Rows from block 2 of a small segmentation model, named by matrix and row number. Rows with one number belong to one neuron. Each number is 128 + 24 x the weight over its row's rms, rounded and kept within 0 to 255. All counts start at 0. After the name is the row's rms in percent of the matrix's.
Before each neuron's rows are labels from the 100 images, of 14848, where the neuron reaches its largest size: "top examples" is what is common among them. Only what is clearly more common there than usual is listed. The data: drawn branching plants.
# gate: MLP gate (model.blocks.2.mlp.gate.weight, 1536x384), inputs 231-307
# fc1: MLP up (model.blocks.2.mlp.fc1.weight, 1536x384), inputs 231-307
# fc2: MLP down (model.blocks.2.mlp.fc2.weight, 384x1536, transposed), outputs 231-307

top examples: thick trunk; two-way forks
gate.221 086 [ 98 140 164 170 182  86 101 117 153 102 119 110 127 154 149 136 137 119 154  97 183 153 103 148 100 153 130 105 137 137 140 125 102 137 111 148 112 152 152 121 133 140 160 148 142 153  99 121 126 118 128 142  71 154  98 110 161 144 143 105 128 145 103 104 159 123 163 151 138 110 126 107 119 171 103 133  97]
fc1.221 098 [103 124 150 117 135 162 113 111 134 138 164  72 148 106 144 108 157 153 127 144 113 115 172 128 150 110 155 118 150 109  97 148  95 128  97 107 152 111 125 119 132 153 170 121 147 145 122 110 105 130 189  99 150 105 119 144 130 140 102 133 141 159  97 146 160 127 112  75 182 128 111 126 110 140 128  94 142]
fc2.221 096 [124 128  79 154 112 129 127 104 116 185  96 123 136 125 137 147 123 111 137 122 123 162 169 147 167  96 158 128 135 117  74 172 130 194 138 141 147 132  94  82 115 139 167 121 131  92 151 139 146  91 156 114 109 133 127 110  96 162 155 109 125 137 133 129 120 161 141 172 154 124 160  93 127 121 118  94 112]

top examples: green leaves
gate.641 016 [135 127 144 121 101 122 139 132 157 149 147 130 129 118 155 166 152 122  92 124  89  84 128 148 141 151 120 130 112 134 128 116 140 119  85 160 138 147 133 162 145 121 106 152 168 173 123 101 149 139 133 159 118 140 133 151 139  86 154 132  68 153 152 116 134  97 129 126 131 122 149 169 117 122 114 132 140]
fc1.641 016 [102  89 125 115 129 110 153 115 118 118 164 121 132 124 124 124 128 126 105 133 134 128 122 116 109 119 120  91 125 149 149 119  92 120 182 136 144 148 177 128 160 106 132 153 137 111 137 141 122 136 162 124 159 112  88 110  94 124  79 129 170 128 114  99 146 175 123 100 142 103 137 148 144 130 101 129  90]
fc2.641 018 [101 155 143 135 119 137 116 151 122 116 128 197 123 176 134 181 140 139  93  98 101 141 135 145 125 143 119 158 126 127  99 108 126 109 124 155 108  81 117 147 132 112 113  80 128  86 125 111 123 101 141 106 150 133 115 143 137 123 141 133 147 155 121 132 128 140 119 172 135  80 121 147 145 109 152 178 129]

top examples: autumn leaves; wide; green leaves
gate.743 121 [113  86 127 124 141 128 124 122 134  93 189 143 128  96 152  77 141  85 108 149 147 106  91 119 146 130 140 123 110 145 109  94 107 120 130 162 138 107 157 120 119 142 100 154 133 120 112 121 105 115  98 151 120 118 158 131 102 127 151 128 111 181 131 170 110 130 108 136 115  97 145 136 110 136 141 136 104]
fc1.743 114 [ 92 128 121 128 124 126 118 134  95 118 117 130 113 137 117  95 131 140 153  98 102 124 112 109 142  80 124 145  77 160  99 119 128 170 118 127 172 110 172 126 146 114 134 120 147 137 140 170 162 145  85 124 155 116 145 106  95 149 130 114 163 116 140 103 126 126 107 153 144 124 110 112 112 118  98 123 157]
fc2.743 146 [141 162 171 121 107 124 131 115 123 110 109  89 155 139 154 123  97 108 147 146 152 118 126 176  97 132  94 124 128 104 131 126 148 139 118 145 143 124 124 122 149 135 120 110 138 132 105  89 121  98 143  95 119 153 131 159 110 144  98 158 123 187 106 154 169 118  98  97 132  98  88 137 118 134 121 128 132]

top examples: green leaves; two-way forks
gate.67 017 [196 120 128 130 131 117 130 125 103 148 119  88 109  92 161 127 100 128 111 164 135 158 120 160  99 149 181 106  91 135 130 118 126 128 127 155 126 155 157  85 141 128 106 141  97 160 130 170 162 104 141 167 149 115 154 134  91  96  94 107  98 112  83 146 168 136 119 100  78 122 119 125 139 158 166 145 124]
fc1.67 018 [ 97 101 123 117 140 132 134 135 117 109 124 108 124 140  86 153 157 107 154 143 148 148  91 139 113 151 158 132 105 118 110 112 159  85 130 129 150 139 129 119 124 129 117 121 137 131 123 168 133 109 131 139 105 138 140 120  78 156 131 163 156 135 127  65 133 135 175 135  76 120 164  97 124 160 115 161 158]
fc2.67 017 [ 91 118 160 141 138 122 105 157 101 104 133 182 126 137 134 108  90 136 144 135 128 107 116 109 116 153 122 120 143 136 121 171 139 169 122 110 126 113 145 145 144 147 142 168 134 116 141 114 110 161 147 156 126 186 105 119 135 114 121 163 137 173 135 156 146 144 128 166 182 123 133 150 118 123  71  96 106]

top examples: green leaves; wide
gate.375 106 [ 92 132 127 140 125 167 174 162 154 166 103 101  87  86 151 184 111 106 152 125 102 128  98 136 108 144 135  99  80 126 142 111 160 132 162 148  97 119 138 123 108 136 104 142 144 142 170  91 124 169 115 150 124 158 150 135 109 126 151 132 178 134 126 140 137 157 171 136 118 181 100 107  69  90 104 162 114]
fc1.375 110 [122 125 116 116 110 125  97 135  98 120 156 125 119 143 152 147 131 113 127  91 109 135 112 109 117 145  92 112 162 136 112 128 134 150 105 148  98 117 142 175 104 145 112 159 145 116 177 128 152 153  89 141 123 161 143 171 123 153 145 138 162 126 119 123 148 120 113 121 157 154 136 127 119  96 122 132  37]
fc2.375 111 [ 99  84 127 137 113 101 160 160 116 157 134 148 107  89 126 116 131 142 119 132 168 128  98 111 120 131 119 127 101 113 146 137 158 140 122 122 140 134 114 133 101 121 142 168 124  79 129  91 135  98 146 120  98 149 112 155  90 160 144 158 134 186 120 133 137 134 142 146 114 123 148 114 122 124 102 126 184]

top examples: green leaves
gate.527 137 [ 79 118 108 130 162 130 139 141 122 148  82 111 111 122 122 147 144 115 160 103 100 138 105  68 139 133 126 145 122 128  87 155 113 122  97  96 115 138 111 119 129 133 131 162  94 122 117 142  80 124 135 113 127 119 108 175 129 108 136 129 121 106  81  95 182 161 141 116 110 123 122 111 118 121 111 143 140]
fc1.527 139 [142 132 123 118 154 129  91 153  87 102 113 113 135 119 105 131 168 146 160 116 160 118 130 103 111 146 128 155 126 102 117 124 115 143 129  81 149 162 120 121 149  99 134 139 133 139 122 150 142 132 128 114 146 109 138 181 148 119 124 157 102  87 125 119 163 151 120  97 121  83 120 134  70 115 131 129 106]
fc2.527 139 [108 129 130 150 114 126 100 118 146 114  93  77 132 153 154 130  68 119 153 110 106 139 117 148 109 151 148 140 139 133 112 196 165 139 141  79 115 141 141 138 105 138 146 143 137 121 115  80 122 126 131 145 145 145 128 136 136 100 137 126 120 145 122 154 138 143  96 138 127 126  97 143 118 133 143 208 133]

top examples: green leaves
gate.552 152 [204  91 181 106 109 108  82 104 158 107 153 108 126 107 138 166 106 155 136  96 157 109 123 140 114  92 132 133 133 108 143 116 121 129  60 198 122 105 124 156 123 133  97 115 107 107  94 185 147 135 118  93 125 115 168 140 123 103  95 161 123 119 183 181 116 150 125 110  97 128  84 128 114 105 163 122 124]
fc1.552 158 [ 87 114 105 135 146 128 152 128  98 152  99 200 115 103 123 154 129 148 149 142 114 110 138 106 147 112 128 125  88 149 173 116 111 124 197  71 135 116 173  86 164 139 161 126 122 144 177 112 141 106 112 163 137  86 119 103  90 121 127  94 139 130 112 174 141 116 122 180 116 135 154 128 159 156 136 126 145]
fc2.552 137 [110 105 112 100 148 135 105 133 128 131 121 147 154 100 161 134 135 131 145 147 122 148 139 128 138 101 111 125 146 127 176 114 141  99 114  86 139 123 144 138 100 118 132 107 130 108 154 177 100 111 154 104 139 132 103 101 150 162 158 139 118 122 136 140 170 127 149 109 148 112 128 155 134 130 122 116 119]

top examples: thick trunk
gate.336 068 [ 92 137 144 113 123 108 131  87 156 129 125 118 137 189 100 135 103 152 203 128 154 137 137 104 129 150 116 123 132 155 171  98 114 116 116 153 101 119 141 155 102 129 146 104 155 176 140 102 131 105 121 158  95 156 108 168 140 129 123 135 107 133 113 135 126  38 119  99 117 124 155  95 103 150 122 139 169]
fc1.336 050 [156 123 120 117 115 151 121 127 126 150 130 130 135 104 132 170 144 122  96 122 126 113 122 159 105  87 120  97 120 101 124 108 120 151 122 115 116 164 144 121 157 117 127 132 142  79 157 132  98 118 150 126 144  94 132  84  93 112 124 117 139 127 160 120 118 148 103 115 146 149 121 116 147 117 137 116  82]
fc2.336 054 [ 86 185 159 130 118 113 136 162 137 116 121 132 115 174 143 162 112 119 109 138  90 147  99 138  86 103 144 144 126 120 106 111 106 103 104 164 141 117  71 114 103 134  98 171 156 130 166 146 119 148 142  86 129 134 129 140 100 124 112 112 127 118  98 169 167 167 112 109 148 161 140 142 125 115 153 161 121]

top examples: thick trunk
gate.260 127 [ 87 171 167 131 138 117 111 117 107 149 150 136 126 146 103 106 109 159  79 157 151 113  83 126 147 113 112 149 123 127  85 148 112 163  89 142 119 100 132 132 123 130 168 123 160 145 133  98  63 138 112 118 112 130 110 110 142 130 129  98 118 162 121 120 131 138 151 167 131  95 149 116 135 131 145 136 100]
fc1.260 123 [131 173 148 128 134 126 116 138 141 133 128 147 150 147 138 114 108 145 120 125 135 134 114  97 114 112 122 129  96 155 113 162 147 136 136 120 141 107 137 169 107 135 120 128 158 161  82 117 110  98 127 161  97 114 147 161  99 118 161 128 142 182 156 121  95 124 113 134  90 110 169 148 145 145 108 117  87]
fc2.260 107 [ 92 157 138 117 129 178 128 140 102 147 124 121 131 157 140 118 195 118 117 106 152 112 118  76 150 129  95 141  90 136 107 158 151 184 133 110 152 142 131 124  90 186 145 158 138 119 132 137 119 124 107 144 166 140  94 144  81 124 119 141 105 120 155  93 133 174 136 104 177 118 156 144 108 126 194 122 104]

top examples: green leaves
gate.569 162 [100 151 152 135 173 105 137 103  97 118 162 137 141 111 130 122  97 137 172 133 131 139 145 141 133 140 176 129  85 108 180 138 103 105 139 128 142  95 157 125 145 127 137 148 127 159 159 113 156 146 111 146  89 126 104 148 123 142 155  94 143 166 104 174 122 139 109 124 159 142 178 117 100 132 145 143 117]
fc1.569 158 [121 119 163 137 145  97 152  89 105 122 136 119 103  93 146 142 117 139 165 109 127 143 139 139 137 134 147 109 145  96 165 138 118 160 133 147 129 101 133 120 156 154 114 157 119 143 113 102 162 130  73 150 103  84  90 123 120 127 161 135 142 150 108 143  93 127  97 132 144 202 170 163 127 122 143 124 102]
fc2.569 140 [129 156 107 149 130 101 112 156 110 151 146 165 128 147 104 156 138 146 155 142 125 118 153 107 112 161 163 116  88 122 137 125 122 108 125 139 146 148 113 137 176 169 133 133 154 145 134 126 111 125 106 132 122 119 128 136  99 100 135 117 116 166 113 143 126 107 115 114  68 157 118 134 144 151 121  98 158]

top examples: thick trunk
gate.7 058 [ 71 130 100 104 150 112 205 113 134 111 128  87 127 168 145 158 190 179  98 152 143 150 152 121 134 133  97 145 109 156 136 116  96 130  92  73 139 120 111 160 127 148  93 133 122 139 120  89 165 113 123  96 160 141 165 144 140 149 133 127 124 118 155 107 169 139 100 179 133  95 130 110 101 140 161 140 105]
fc1.7 057 [163 119 154 124 116 105  68 116 120 148 124 179 129  85 105 116  69  76 164 143 109 121 169 113 121 124 141  93 150  93 116 154 155 112 159 177 132 108 180  87 124 109 156 127 153 111 111 140 106 166 124 136  90 143 102 103 137 138 124 157 132 122 107 162  84 109 144  84 121 148 100 154 148 119 107  84 128]
fc2.7 063 [157  98  87 131 136 176 116 128 127 177 117 144 109 122 114 105 167 117 153 109 144 132 122 154  95 119 130 139 107 140 112  61 140 122 130 128 118  54 111 141 132 113 148 124 159 132 126 142 147 103 112 127 111 187 158 144 137 151 130 113 127 119 150 156 119 126 164  76 111 141 116 145 101 106  83 110  95]

top examples: green leaves; autumn leaves
gate.80 150 [114 177 173 162 131 114 131 142 106 136 121 148 120  98 133 124 145 132 131 147 129  95 115 105 112 122 159  76 146 133 136 149 104 127  65 134 160 156 152 127 137 136  96 121 147 159  43 159 135 115  78 111 103 172 112 157 111 130 151 151 143 141 101 104 144 126  70 142 144  88 158 124 118 130 126 122 135]
fc1.80 159 [135 136 132 138 139  99 143 121 144 115 130  63 146 120 152  93 141 124 137  97 163 103 124 135 147 164 148 140 141 176 118 119 137 143 107 150  83 137 180 116 123 105 145  95 121 127  99 134 102 152 159 129 114  80 107  85 115 136 136 169 155 119 129 150 106 146 152  98 101  94 119 169 162 122  89 144 160]
fc2.80 129 [127 119  92  62 124 158 132 141  97 148 107 168 145 166 130 114 152 152 161 156 134 150 156 138 122  91 139 122  73 144 149 123 113 114 132 130 111 132 120  96 132 161 138 137 166 117  90 149 119 100 101 128 138 142 141 136  93 165 176 147 129 166  93 146 125 122  94  90 119 151 163 128 166 149 131 129 116]

top examples: autumn leaves; wide; green leaves
gate.713 165 [144 125 139 114  99 148  71 135 103 138  69 158 101 150 149 117 147 116 204 146 125 106 126 124 125 151 102 135 116  87 134 148 120 132 169  91 136 156 121 138 141  90 139 144 116 137 118 140 131  97 119 152 152  80 123  96 125 132 126 135 130 168 121 106 119 119 133 104 130  85 115 156 138 115  97 100 155]
fc1.713 141 [118  92 129 135 125 156  90 114 119 163  81 116 125 143 104 136 153 126 142 161 158 160 143 132 119 170  97 141 106 133  68 126 129 148 177 137 144 158 178 170 116 131 150 156 127 158 113 124 147 117 122 101 166 128 102 126 149 119 100 142 152 171 162 141  92  82 177 148  99 124 131 140 116 109 112 126 114]
fc2.713 129 [201 112 105 154 146 126 169 136 139  81  70 150 153 179 157 140 117 135 109 136 159 150 154 147 152 100 158 132 127 127 149 105 112 173 122 171 116  83 123 156 146 149 117  84 138 101 135 151 103 113 152  97 117 159 129 143  91 124 144 143 136  91  74 107  86 165 121 106 160  98 133 138 101 145 168 121 116]